A small audio frame classifier, trained from scratch: 4900 steps.
Rows from block 7 of a small audio frame classifier, named by matrix and row number. Rows with one number belong to one neuron. Each number is 500 + 25 x the weight over its row's rms, rounded and kept within 0 to 999. All counts start at 0. Numbers have three digits each.
Before each neuron's rows are labels from the 100 clips, of 14976, where the neuron reaches its highest value: "strongest on" is what is common among them. Only what is clearly more common there than usual is listed. The data: short made-up English sentences, spoken by a formant synthesiser in many voices.
# fc1: second MLP up (model.blocks.7.mlp.fc1.weight, 768x192), inputs 96-143
# fc2: second MLP down (model.blocks.7.mlp.fc2.weight, 192x768, transposed), outputs 96-143

strongest on: /h/; "her"
fc1.416:505490489496506479502437539447499491458497487499435468479458537496517476511517500500510486449485476506467479496507538464507488476508485503516505
fc2.416:484524530508494502460505461522472525569500500507524509507566496519460531520511484504481535519507573484535499532520460501484527494506474522500482

strongest on: muffled (low-pass)
fc1.645:535538440502511494493537494525507488490491523523513539477483514462448480543478539488527507484497467496488486499496519508502512492466508510478515
fc2.645:500531494523467537507464470513500523482532495507518485536517520548482514490512466478486558508505530505526507523495476520501502486509502531522494

strongest on: /s/
fc1.615:514483495541528501476455475529518505466499505457485500485513478456510511532488532482486452467533477530497495532542442511486504490469536520518461
fc2.615:486440522515519541540507533504490493495539497512493505513558512531489512522507451500533544505491548517534498499521524488510481479539480457493531

strongest on: sentence kind: request; "please"
fc1.280:474522487484475484501507506514506525453534471549495528490496530501533477483522485454505509477501493501530496516498532461532487507552532484492468
fc2.280:515477506520546558500476510540504498559455489485513512487496555511527519500529504473457526454482493516540476475486506524494492458507479503522509

strongest on: /ð/
fc1.551:499531490487488505494510484522517540485533496505489531483473489446487514525467541463487491512502462510488491484451547508515516508458539503459491
fc2.551:493487495543473512499475500506512493497523520518528461488537493538476485517527438515491556523511525492540508527493486468533478463510495545488505

strongest on: "every"
fc1.581:464538496532473497442491479430478467507520482522477520509541494504496483501457499529517490486515459530545504458512478473509477499478527468522527
fc2.581:549474496502529523535489528544521521503490537486538527461453527494509499513552500509467504488518545499475481529487520513529487491532482541464479

strongest on: "his"; /tʃ/
fc1.270:544478489499491551505471530520506509511528474504506525502545485510483494503472497500496454485504452494500467511532507482508481483489510487476468
fc2.270:496501490523537511503523510502527526491496500477508500463453529506512508498514487513519526524533523530515542499469484477494514498503502527514566

strongest on: /ð/; /æ/; "that"
fc1.146:529484434547498534508486492513488466461520476468481481519518492496510468491490493506474470488509462517471457536508486534537490532482506473473467
fc2.146:499521511463535511495469556528517539532492508507536553508510489549482504492518532486510526499497511492532533524469527461478514450499520521478529

strongest on: /ɝ/; reverberation
fc1.276:515525506506468481520495485472536586545512530515503457483519511470527507487481490484536529510499508502473521460525527488537528487491530555541447
fc2.276:485460493484495466470475539509524555561493503555520517537534535545506491495503486526463518527493495521489498510465520522499516486500492546515519

strongest on: /ð/; sentence kind: statement; "the"; "this"
fc1.714:513510501511495538477494544507482496535495511533487489433487534488463488519543486481557511510513495489494489489471444493547539499507482521511501
fc2.714:504486513504491466467514476487470504501509505460486527541536455538508455531477522528455469490506523523497477474556517537473509455512501490482506

strongest on: "every"
fc1.337:491537508496491498515474493494503546515500464459512468464522499491470549513489451511491522470473496523521511498531520486529520486533512457477491
fc2.337:522461528542507502483467532504537480515501501545485504545478513497497453496508498495520488522538507492477502457467481523469467522498511514505467

strongest on: sentence kind: request; "please"
fc1.395:508474459520510505508438523473504501516482511523520476507512476445518485454507505505471500505483481549507488517495444522500536495466464518511494
fc2.395:442451535531483551505519524525509486504504488493518529495537523545496494536510433503527532479498521517538489469490520486482426471528512491534525

strongest on: /v/; "every"
fc1.34:526533488501520517496499485475491536492496516477498463524521483505544492539486520504508537522562510460518530499528468480469549463445525508497495
fc2.34:525488476513507457495481521497434540569499529515528505513512533508516501538533455468447531516521483530497520481501480530515530492521504493477519

strongest on: /h/; "his"; "house"
fc1.113:467519497499463502503540488461514523493461507501450489476509509519459545495523518452456516485519531502525509471515498474470540493519506505466509
fc2.113:500465498514533507478467490528486529524515478494559505497528543536499527504482463535504529528499501509526466537462489515508470514487514465518489

strongest on: /ʃ/; "she"
fc1.624:520483494486484469510492463514485495479521542521442511461475497460495494492505478497520482464518494515484459517501496506531513502501500496493504
fc2.624:497515453518507555511508537496524517523471482479537523525547508563505508486506504489450528525529498504528523513483493504493480461483485515501523

strongest on: /ʃ/
fc1.84:497469484475470510485484480529498485516516506535500469531485472430530492507517499514474521510516492478515478500494480487525486531510559519466503
fc2.84:516507487537500515502506514519491464482495475466475550511457526566505507501476520474494470481501495521501481494521506521466480463471441504487492

strongest on: /f/
fc1.595:540501510497454532503448504462549530549503487530495507452479520471491521510511513500502494478500490513503482457570503463506499493533497548485485
fc2.595:491513516480474533492467477512491510531481465534499505515502464517510520509494513465424515504467514493525476493519530545471474474460484518484503

strongest on: /aɪ/; reverberation; "my"
fc1.461:515510490491514531472529479484548518485494507464472475499492480470531502532496495510488494521507465471522514438514475472528533457505539553488479
fc2.461:521489511534486526504460545526461509496474490528503530475513525525502474481509470476491529535536524532512498534470511538513466502486513491466535

strongest on: /w/; "where"
fc1.622:495503522521532559490519509508488509498449507462466508537524495504480488484477499496504468515508489498530551491478498519478493493501539515474440
fc2.622:481544495476519430469454439482541497515531501534527481506446483483514474495525502513475497493469497491474464503498492522501526484471465505513545

strongest on: voice: deep voice; muffled (low-pass); mains hum
fc1.479:484471538522467468469549474479503473503534536489475509493519487483478486513498521474496517502535517522529510474467496454534518507487495531541510
fc2.479:528532464514492538514450526521475539490518492470534503498491516529542517490499463529456507484474501501518473516498515541507513478518492470458496

strongest on: "our"
fc1.620:492531499520472469535475486475481491444508537490456448488503493502505511530514507499486461494503471521522490490490471457508495494511536515501512
fc2.620:530470517517544556517496533543498533538451463491520524496541522510517517487545489519469523526493515469500470549497534533523488467507502497491537

strongest on: /ð/; "the"; "this"
fc1.191:556484490501495511526555522491482482458525478461472510511508532480461441509484487497506517466474510512460493488521493517533470522492487476476494
fc2.191:506462499510516519475488486505506529538473510544512463488524471508501509524546473484507525529491510511549481573501490512496534458503470499473498

strongest on: reverberation
fc1.65:493529489476477485471527513519507497501492517456526475466511474483519483500473510503502481545474482461491526474496490453544547496512525487489491
fc2.65:504503482532502547508480512530459525511513474536491514516517531524463484471509484449490560488508512518523519543495514542491476507490487522482480

strongest on: /w/; reverberation; "was"; "where"
fc1.503:506503484466498494514519476502496526473485537544493512492487455514465500470453500491519515508488490520480491495531476486569488495532529491440479
fc2.503:471469496489531540464505511477509537557464504470510460510522508549522514487461476509491553515475522509534502540475506550487491468510529471486523

strongest on: /z/; "is"
fc1.380:552525473477523524482490501497494481505502505518475482511501466511502525483523511521463518491504477545447471525492530504502551517510508501485479
fc2.380:479485480472525468468463506533494519540512491524574490462552511563507492466517477460481510529481515513498492501498469578489491490512524464442536

strongest on: /ʌ/
fc1.470:479541487495510559525510470539528523513469467489515511491493467506501455487490496523481525499472457499489495458541524545517519513474520482474500
fc2.470:475483540448520496490502493500480485516479504514539554509500499491516523490489539495461511495500558496465495487460535506493499491465512482495536

strongest on: /ɝ/
fc1.590:518507502484493500509480519482521511495511534492495506513489506506524516481492485491489507478531512490511498515514525470488501498465507525546472
fc2.590:505502508474503476474521545486460473513519505563513564521523501516492490495487503500552530509489553485527511501472533502515490480531542489476541

strongest on: "our"; "my"; muffled (low-pass)
fc1.169:447447504472508522475542518519512525509471499530529531520504521505517560513500531465516500495524528477499531496477501490544516449528497513490468
fc2.169:531504497520514526477450541554498536517490480556500505479555513561503494482516436483501543529495542528482490500546547474519513470516501515523501

strongest on: /f/; /j/
fc1.271:501548475457486502516487526481491512493536479499511483495517535526507541493482536498500493475527526515473488487520480526542534510488506524468455
fc2.271:498495529490453522474468504497483522504463537512522507475536486513534512528487503471457489493470559491488466493537531571485501449462521474504525

strongest on: /f/
fc1.560:472499470517504466514492517498506464468478541496498490458485442501500511472500501505485457483529494511512491522503471467519521462540488499462459
fc2.560:511473479502510548498495509501519544516507484474534497518551535518478512516518447504486565524470486488515477520463505497481473489493517490509563

strongest on: /f/
fc1.548:501485526484481493485523468492426508490551502501496512498534477486460520486487487514496499498541511476514477468516514469529499501537494525478467
fc2.548:535497483522481499453461464521435525542501503477502472490559458520540495517492458493459520496453513486509499509485528520485467446489482539463512

strongest on: reverberation
fc1.738:476524475529561475499507502512535475462510480472478521445483489497486478529500541501541501474493512569520528513504471462520575501480494464490511
fc2.738:498475512512467523515508528480482541520514545546547489532525514524512540509531447486421534492485514492508490484493539499484454482488498464487499

strongest on: "this"
fc1.480:499520474518508463528493479507459539437508470533464457527514450521521480499517535494490494474488511525482476546494531484436491489550511504496543
fc2.480:503485537521482543432507524512540449531497525470537513487493532491496524505481466527486514560495480469515520458533464497532509510485501494532486

strongest on: "his"
fc1.161:493529507534491526485489559503519482507513460476539446469519493489496525485454471495500478494484490510519500472454485465552558491528528476471492
fc2.161:516472531517483483503479491536515505475499534514507519525480523525493481510562496492482543504518510519504530506516523541453469491477471500482505

strongest on: /ɝ/; /aʊ/
fc1.282:498496486483520495477504522517485480552499535536513513509535462508522528515516483506536496496525537485503488471452528482466507483474489528531518
fc2.282:469503501512473505491498486492504543460522507483506532502478542529490490499499506466451518525467501527526490509538476518500519486499493473505471

strongest on: /z/
fc1.61:497533493499490486481461497465468500463490474482488460507503525493507476500546463498518498502493510534481511460509444550535496491492485494474488
fc2.61:528445505539519557523504514510525504536513518505501545501525480503523505528469529504474482475514514493529513580493561463469515498527498509478468

strongest on: /ʃ/; "she"; /ʊ/; "pushed"
fc1.317:495455431495451529539507514546470475462490503537528505502539528442500497493526540491477481514488527506496500530503518514499492522518556491455490
fc2.317:521488507535505515505502521528504482519497487473541514498515515538472496471488447490489580509513526521529510487507482511486453518522491515526525

strongest on: "this"
fc1.160:507533463490528524531487444487516493462480489531458427490519474438525477485485464506520534495483487469485471505508520477532504511518548483501517
fc2.160:481496529497441510473481573531483510523514467484502569528452525577496514501513522490473459474529509501513524464479506509481482494461474518493477

strongest on: muffled (low-pass)
fc1.549:487478466500504520508489493493477501487491456489485459518514495494543485559492468489518505436481463517472482518504477537517523491484518462488487
fc2.549:530541532507503473505453517508545501519502541515525543551501494500464486454512549503516516535518535479500529502501528464464484511490518518503503

strongest on: /b/
fc1.107:548490525529506506490512497506508480457547487503485488512464514529535459523519535520516548475484525518500479490487523488494524522456445510487465
fc2.107:481513515514524537511483503484502531512509518505503508475546507526493488516506433469473519533494519495542508527501497517490500481498489479491544

strongest on: /u/; "who"
fc1.179:543492517517501502486491538470507503505486487567507462512520484496517507497489504508460510468499482496536503491503425515520471515525507494533485
fc2.179:527509488525496501506487484533521473517522487434471550519491497537490493510553471483490477514523497481472509530483541476481514487513485516440520

strongest on: sentence kind: request
fc1.377:527478511530513573536505480489557507497520554516479533531530555519501521504497539486482493486498476471509495498497518528498468477493476479486485
fc2.377:481522487460524460512527497504460499489495470503520487505465446495502529481501476493552499520529497510525520522494476456512500494504510539487524

strongest on: /s/
fc1.451:518487493489499506528483489499470494458468489496496487526506483526495498477506505512476504457502509503538485534489530497450479494489528510479502
fc2.451:473524535512486487480494487503534515550494512521510495517479504465526473491499492492508508548490494481442520464510481496498502507480485515526480

strongest on: voice: deep voice
fc1.444:513536518480515443518533513481488472519476543496464510489514491505523512506497521524514523525472535434497532471488520464485556533535471504507490
fc2.444:480444465525479551503483503497484536508510459506529484489517511527446533518464451482479507510483494530557456543507515525521476488483507445498513

strongest on: /h/; /u/; sentence kind: question; "who"
fc1.474:533535500486483509553529506512495513485517483489466538504495486498497508493465486447528463486542500448458495469551487487509488518542483483531462
fc2.474:473461525484500442455499511474501522525486512491526478518504521463493512500505476537475508506487488559519520491494491513504513486438531506476509

strongest on: /z/; "his"
fc1.97:458475497488483485500481487480494525495515526476526516517469486486518522527527510539489458495518515507460488504510511512486526474537502531454493
fc2.97:545496493519544554528529547522490480510506471490472477481537478517500492486472512476495562509468501505542520492511512502506448546499495469540516

strongest on: voice: deep voice; thin (high-pass)
fc1.465:506460495499525445499508535481517468508473499448482518521489485501542537511536494504497510462482520509482500563517469478488542496523498510513474
fc2.465:482488487513489531494519496500504543468519486527534462491545494500489502506486463503504531529477485496548509476522530490489478484493517456503548

strongest on: /ð/; "this"
fc1.175:503476474519520550491568532512489468507536491521513488513476502503475465523536526486485495431516469532483496533477491484489482502475457465456463
fc2.175:518519501465513457525430496490507519493484508521508518513514487544504502473472475506468502559477550513479502479497508503474543468531513568477524

strongest on: /aɪ/
fc1.756:484509474522444538526523482529494502498454476539496497497494483477447537501481520545512484468493520465501478482505463525533520514505541524487468
fc2.756:507494522527495470491483536482501505524488516500534498488492512472514527481498485503463516525497521497494490479476481523479498479490510494504542

strongest on: whispered
fc1.214:504498480532492476470485509477493495491507495519486475541505500485509442478520529489550511466489517523493489490492528455440425490487542505532442
fc2.214:489533543491492488470464458489493502512508519500499484485520502512523507520487493524444464519462517448501528535510488539543571502499443490488503

strongest on: voice: deep voice; /ʊ/
fc1.563:539498514454503532468490519529447489546472472520476469535486489497516477535506514483518492552486439444490478526516489497538572477495528490504445
fc2.563:487452477513495495548503512483509522475514489487546505479503508565476509493496509467470530497491541547472518544543523443468498427496477531503539

strongest on: /ʃ/; "she"
fc1.116:502517518485492483501462519478461530484516457521501506482523492500464523458461490479501491500517531516470479493458545516519488475493469510490487
fc2.116:512508465528490528472515500530533486519506532487501509504497498487521462540550488528485494494500444481521546479563458499488516523520508481512509

strongest on: /b/
fc1.13:541499490480519538506513492517529550503468493478500522499473488461514488536472521498508524500500460495477500459492498496502522451487516525480492
fc2.13:496486525518514489509461500517483486500519499509529523489543492548468478470506437505446525532496536500527496518494502520532465476485510521486528

strongest on: "every"
fc1.257:477514521499534461529499512527484471445508504504493500484495460485525429485493525525483520504489516547503496519488467477492530537517534486462491
fc2.257:515486507531465543465496511473546500540471497481493523498535504519483566491502449504494522535495494465476518483520510542494468471512465517510523

strongest on: /aɪ/; reverberation
fc1.250:541509479512544468518479492503542494491504498448480506489503522549487529472500502514471508466508520519500496536489493517483533505520484509449490
fc2.250:464465513490480569498529513505486495496500500556541482475526463458501464507504483465498516527481532486495481464497518482476508495481519451541504

strongest on: whispered
fc1.69:518474473540490539510509511525495527518473517514483497493539502521483536464491523497469509513531499503518481446521455493501520521532502488518486
fc2.69:498529522480508483481465470477491481511530496485513504522473497481514469531512502500515471513492506510506563550470533524522491494488479492459471

strongest on: /u/; "who"
fc1.628:535484469547497482526534508525508522475478508472462523521473486500529492481552504532505483503527526482472488498521476463506492484472575495511448
fc2.628:471470536484511530460474538509498503504497482514537484475500532564491505508530444456506571507493556516536528523492528505504504473475478460505554

strongest on: /ɪ/; "this"
fc1.28:544473488535486502466520475495509504468492487494512537492527470492554515484446497496484485493532504554465494462496548471537530517496535490450500
fc2.28:514498527526483484436501517469488475531468503516508527512523476557503478498525481513433437498513545523477519492462487494529475495531495506509518

strongest on: /w/; "where"; "was"
fc1.275:505481478530471525492529482551520496477463496535492503513491491532522506454468512504477532483511520523456482544499520497501460503501531522495504
fc2.275:472477547518508511532534544451465522495481538486532511457483505561490492503510502530476543521523520509491497482478475528501498473486501467514568

strongest on: /b/; /ʌ/; "every"
fc1.610:494531506491520499469522506511509565488508496490501529472468509475528496536482517520505464485499479530488472498481533503482503484468562532481525
fc2.610:517487507524452504532466496528503494498502523520528497507552495556478494520517401523469543500501532492533515536489497512527480442535490508500495

strongest on: /b/
fc1.138:528514505493462515468502501531498477512495518510505509507493518501486535482490513533493508483492499491489451494493515483553496516526552505478485
fc2.138:494458486516553503481505554499499558512480471495540514490519523507497492485536483489477520522506489518525472520431512543464525450507473504496543

strongest on: /z/; "his"
fc1.445:508516509524516495484509555492526506486509513465458540531518542478527551472522498476517481498500487466475470467527486559477514516489499528519528
fc2.445:502438458520531488537506463482467508515521497529559473454513463536479494535492470529501545513478513537534523553494500442491495487504495465486492

strongest on: sentence kind: request; "please"
fc1.535:495504488494472538463470508499483499513478471469501472537563479524485497540492513484502503469524495471498524488512512490515504503526502502525504
fc2.535:491504500493501449508519505494527524486514507517516516477430524527519514458532484519473499520496474542484474469523469513483491502458481523515487

strongest on: /f/; "knife"; "laughed"
fc1.553:505521463520455488512526469506477513510457490482522517499475531518491489513499532521518504465530451531482483463536487480476532516488524557496482
fc2.553:515540505463478493484445489495483529522473507501486514492501481514529507508473525500442508481519502450512502516535505539493521498459480506471544

strongest on: /ʌ/; "this"
fc1.630:510509485511548463510463466514519525483492510488537500484462456464522493497491536525538496501533472551537497522569496464516551500468559516473477
fc2.630:509472515511508519500492523500467495485500515501514510481536495533511508514481440495463537499463559475509523486468505523501463463516497493508535

strongest on: reverberation; voice: deep voice
fc1.83:507493521512483454493508465512518548491509518547483504493536503466532494493501521479523495482526495514469510459518515491501528473505517537517481
fc2.83:487492489522531464483441547472529532539468469519538511527498556560503495505514495526447500541525509539502517488476481536494498490455505535503522

strongest on: "his"
fc1.261:497519500461478486503472488530472519465551492444492513468505521512528539513492473515485510508484460515524508484499507481540514494539469500413495
fc2.261:513455515557499529502502549511521469524451499566515498500518485476480473500502531469487521457522521495502494492483510496456478497492520502536495

strongest on: /f/; reverberation; /aʊ/
fc1.708:457540462515543522506487494457447524543512505529488507481525530476531474534528558488531475477503487496467494479497465487509494519475519535509469
fc2.708:537505512557522502534472503470450521542503468466497495470573449493503479524489489510471515505497494506543481520469499504502488498479481510494484

strongest on: /v/; "every"
fc1.513:510507473490564556496569478517499509518472524477474485472494428496488478499486539523497514450504494524484462534436516515492483500485527503486541
fc2.513:479504501493505503562458501520499494510528492522519509541512525510504470524513506461479522511528497467513539515544475517519501481512512513536470

strongest on: /ʌ/
fc1.716:508519494529480503486482467477559571502492412453533490526505494523464513518472506522492475492486503537481504513529492526494528507519496476497481
fc2.716:504495532461540539494509533525472446514498556526497455459496520470529468470516469506524535501516510465513554505475511442505455523532533478493494

strongest on: "every"
fc1.341:508499490486486523463512526474547500505520454490564490504557460518522476469496504488544535507511480500531506535498484490506490485499491486525490
fc2.341:496490496517506493500493486477488507475484504500449495464465531525509529499531488524469502480496534509491518431514500505459523497465499479509499

strongest on: /s/
fc1.746:475500478474489512512504472501528521499515501527477515512457523511554506510470517454540541490542481533488518492468511477529538465510525517506493
fc2.746:480489504526518507511459535506503524482503485503523511526547501500455482491496449492508529516520529506553515506523526517517458485517501558500470

strongest on: whispered; thin (high-pass)
fc1.82:504523478521481504491535473526505513508482514477512526483511552456475530486500500512480511486529499502494521513459516527505492501513481500489525
fc2.82:486513538469507491497438510447508471506500500519495490533465488521529505501500500472496479508467500459494428471513509515502515492479487474535476

strongest on: /z/; "his"
fc1.67:519474472512480471521507508481507480479482534497495517523531431488546454528479511505465495514520478489476511472456513520483516485533507511457511
fc2.67:498530558524522485464471500467500476548511502528505526511497470558507486505494484533475483472504522536509501482466499546502484476514495495525514

strongest on: reverberation; /tʃ/
fc1.695:547534470536482418527495506482539493507524495474510518534520493535537522499505534525503440483468518524469480481492448491496508524532503521515471
fc2.695:473469541504518543464509505502509493515478478505487454474508506490496492478492449455498580506515493475541502535483564508508473480475524483509524

strongest on: /ʃ/
fc1.296:501518497505538454492508483506465468449502524452452514512509510490530503481507475533514498501501511494500466530481545460485496507511525498500505
fc2.296:470509518501485531508470508500513533525455478555520465516487497505479506499493522469453522519485504498499501487510488532507532445460481505495474

strongest on: /ð/; /d/; /æ/; "that"
fc1.673:479506478507469501481500456490511496465495499484469510510506470486526502499477560518509508519499504500489500572505523474476497512510484530429465
fc2.673:492475470495511529494468552494461532545521481521533501500499525522502468505500450495460502514532491542525487553498511544499511438529491504514498

strongest on: "his"
fc1.378:495484460502483470471528494475500467539484550512524484528495502488497497507535490490478488527473532544470455475472552529485524515515496561503490
fc2.378:523510513474522530512461497516498509480496463529490498477497486518520510520476494487527510506466500479552501526522466495506507488497493443507517

strongest on: /s/; "waits"
fc1.125:474539519517510463495516520472470500474505445444524486468522499499469506502507465508469540482468449472490479493460511519520526538511517494518503
fc2.125:515431496493512559483446523516528501537504538584517501541488504518508499481498504480518520517490555549524511498521510480458477485520461492475465

strongest on: /ʌ/
fc1.326:544522509514489516508556530533540457511460476501492539519549455494516518488511489489474471465542515507507460478471506511508513523526554489489501
fc2.326:505485518548484496537487503511478521499504497528508499509482504508500493475506437470503543480512525499532527503519470498489518462500483499527488

strongest on: reverberation; /ʌ/
fc1.723:464500446488495497502500471478534537499469491542502518493468513492522508510467528469537525475531484523485491477520521474528549468504538536483493
fc2.723:467471488496502498462466501488518540518498519526532516514553498534462478516506436491488538502534499516548507549540506533514487488510480546481512

strongest on: reverberation
fc1.666:505515536455480482491503546507460481527477525477466521529472511491513488493518511481534500516531523492485481463504516479490516473484500503513506
fc2.666:487459457528485514483502478496507526483515487529530523472520525505490500503500499506411502481463481490505484527487485525493522483481477489504474

strongest on: "every"
fc1.172:481512492483531506485506499476475530474512492492503497533518512468541434473509521489488510498467482445511457501478528505529509527484512501510502
fc2.172:502508518525495508498474508520494465522492523517520508471475496518483555525481484493536496493519502529520535511515486511457471476515451499473474

strongest on: /ʌ/
fc1.272:493522471461547528504525480462523558517506518519485534525505525475460519522532523501531465489536443529489516499535517480515491494453572505484513
fc2.272:535468512535447542521468484516501534490507509501559496508530476543502490501504511507452527542489535493523493524517512513520512423519485490499477

strongest on: /s/
fc1.576:514475471517477498492515488521536511478523538537456535564515468478490469512458531540513522495498506506481533510512491501482515441530531545513470
fc2.576:507500537541516515473487514509476531550475493513525484475500498559491466480517486507478491471499567540521497542525500519526498463514499489518543

strongest on: /u/; "who"
fc1.220:504477512478459541533495521519507555527522553552523492513497458471470486517474484489492512519515476483537518476507475505532552546503506493472507
fc2.220:531515478538531474477484503480514474517504462480498558493482528540505495493498499494490503533539533550475513489494523494489457503488486544495515

strongest on: /ɝ/
fc1.196:492518497512505492517515541503486486474495485485489445462528487517520518485500488505457501480490458528496518519455487498515532510518486502433490
fc2.196:507490480505505540510472475512519491497512496516527539539477494507480499501499496479509537551500530498505470510513545504478498483494483503514527

strongest on: /z/; "his"
fc1.16:540520463481495470501470488487504519438517465478455518513469495481520510508545509475529526470474483502425518552492509518531509461509468475504479
fc2.16:460465521509518523479518532484495495556507534523537503480569480520491480505457510486481504523526525499548508483547503443450527515497555514488510

strongest on: /f/
fc1.487:476447518506523465460474512499480501498514473467541522520492472480549505525472467530494495507516521506493472508525501488510484560515507522536524
fc2.487:533526496510480510511503493510512528522464526524497500500491545515476505492540507480522533509495507504491511486462549496479514455483492486483473

strongest on: voice: deep voice
fc1.686:514513533501483495500528486527462472481477495513498492500465482513522492518505468473540504529515491488508478470538493486506562453447484492513559
fc2.686:466525469495521457466459522486521533498517545483511523515519513507483511487488554516466520518458505521474497506500512525509484526504525493483445

strongest on: muffled (low-pass)
fc1.525:463508516511461466508547517478530482454514501475501505501516511478491508520508523470479554488552455507495500509501463471525476467489503500526458
fc2.525:521495499521510557514451510487483503532464490499542501479498515519549521451505449553456462481468522476505465495494540520508515507494495503486497

strongest on: reverberation
fc1.643:507501484514511486517520507508503553500472497499516492513470493488471493487491473477493520495483502462524533528539537498519489467495497486488475
fc2.643:458546514460488488486453466466502468535501506503470508535500500485530484522489522499499486527502489502465467474452487492488502523495500518490487

strongest on: /b/; /g/
fc1.680:489493472478549484493535525488492531459483485502522492502478490508504497483487511554500585494525466519489473475509521490519510500527478505538497
fc2.680:481484514508493534514456513498518488532484519528516492512515518490521467540527427480466472492504551484506487505446505495471478484506500497523486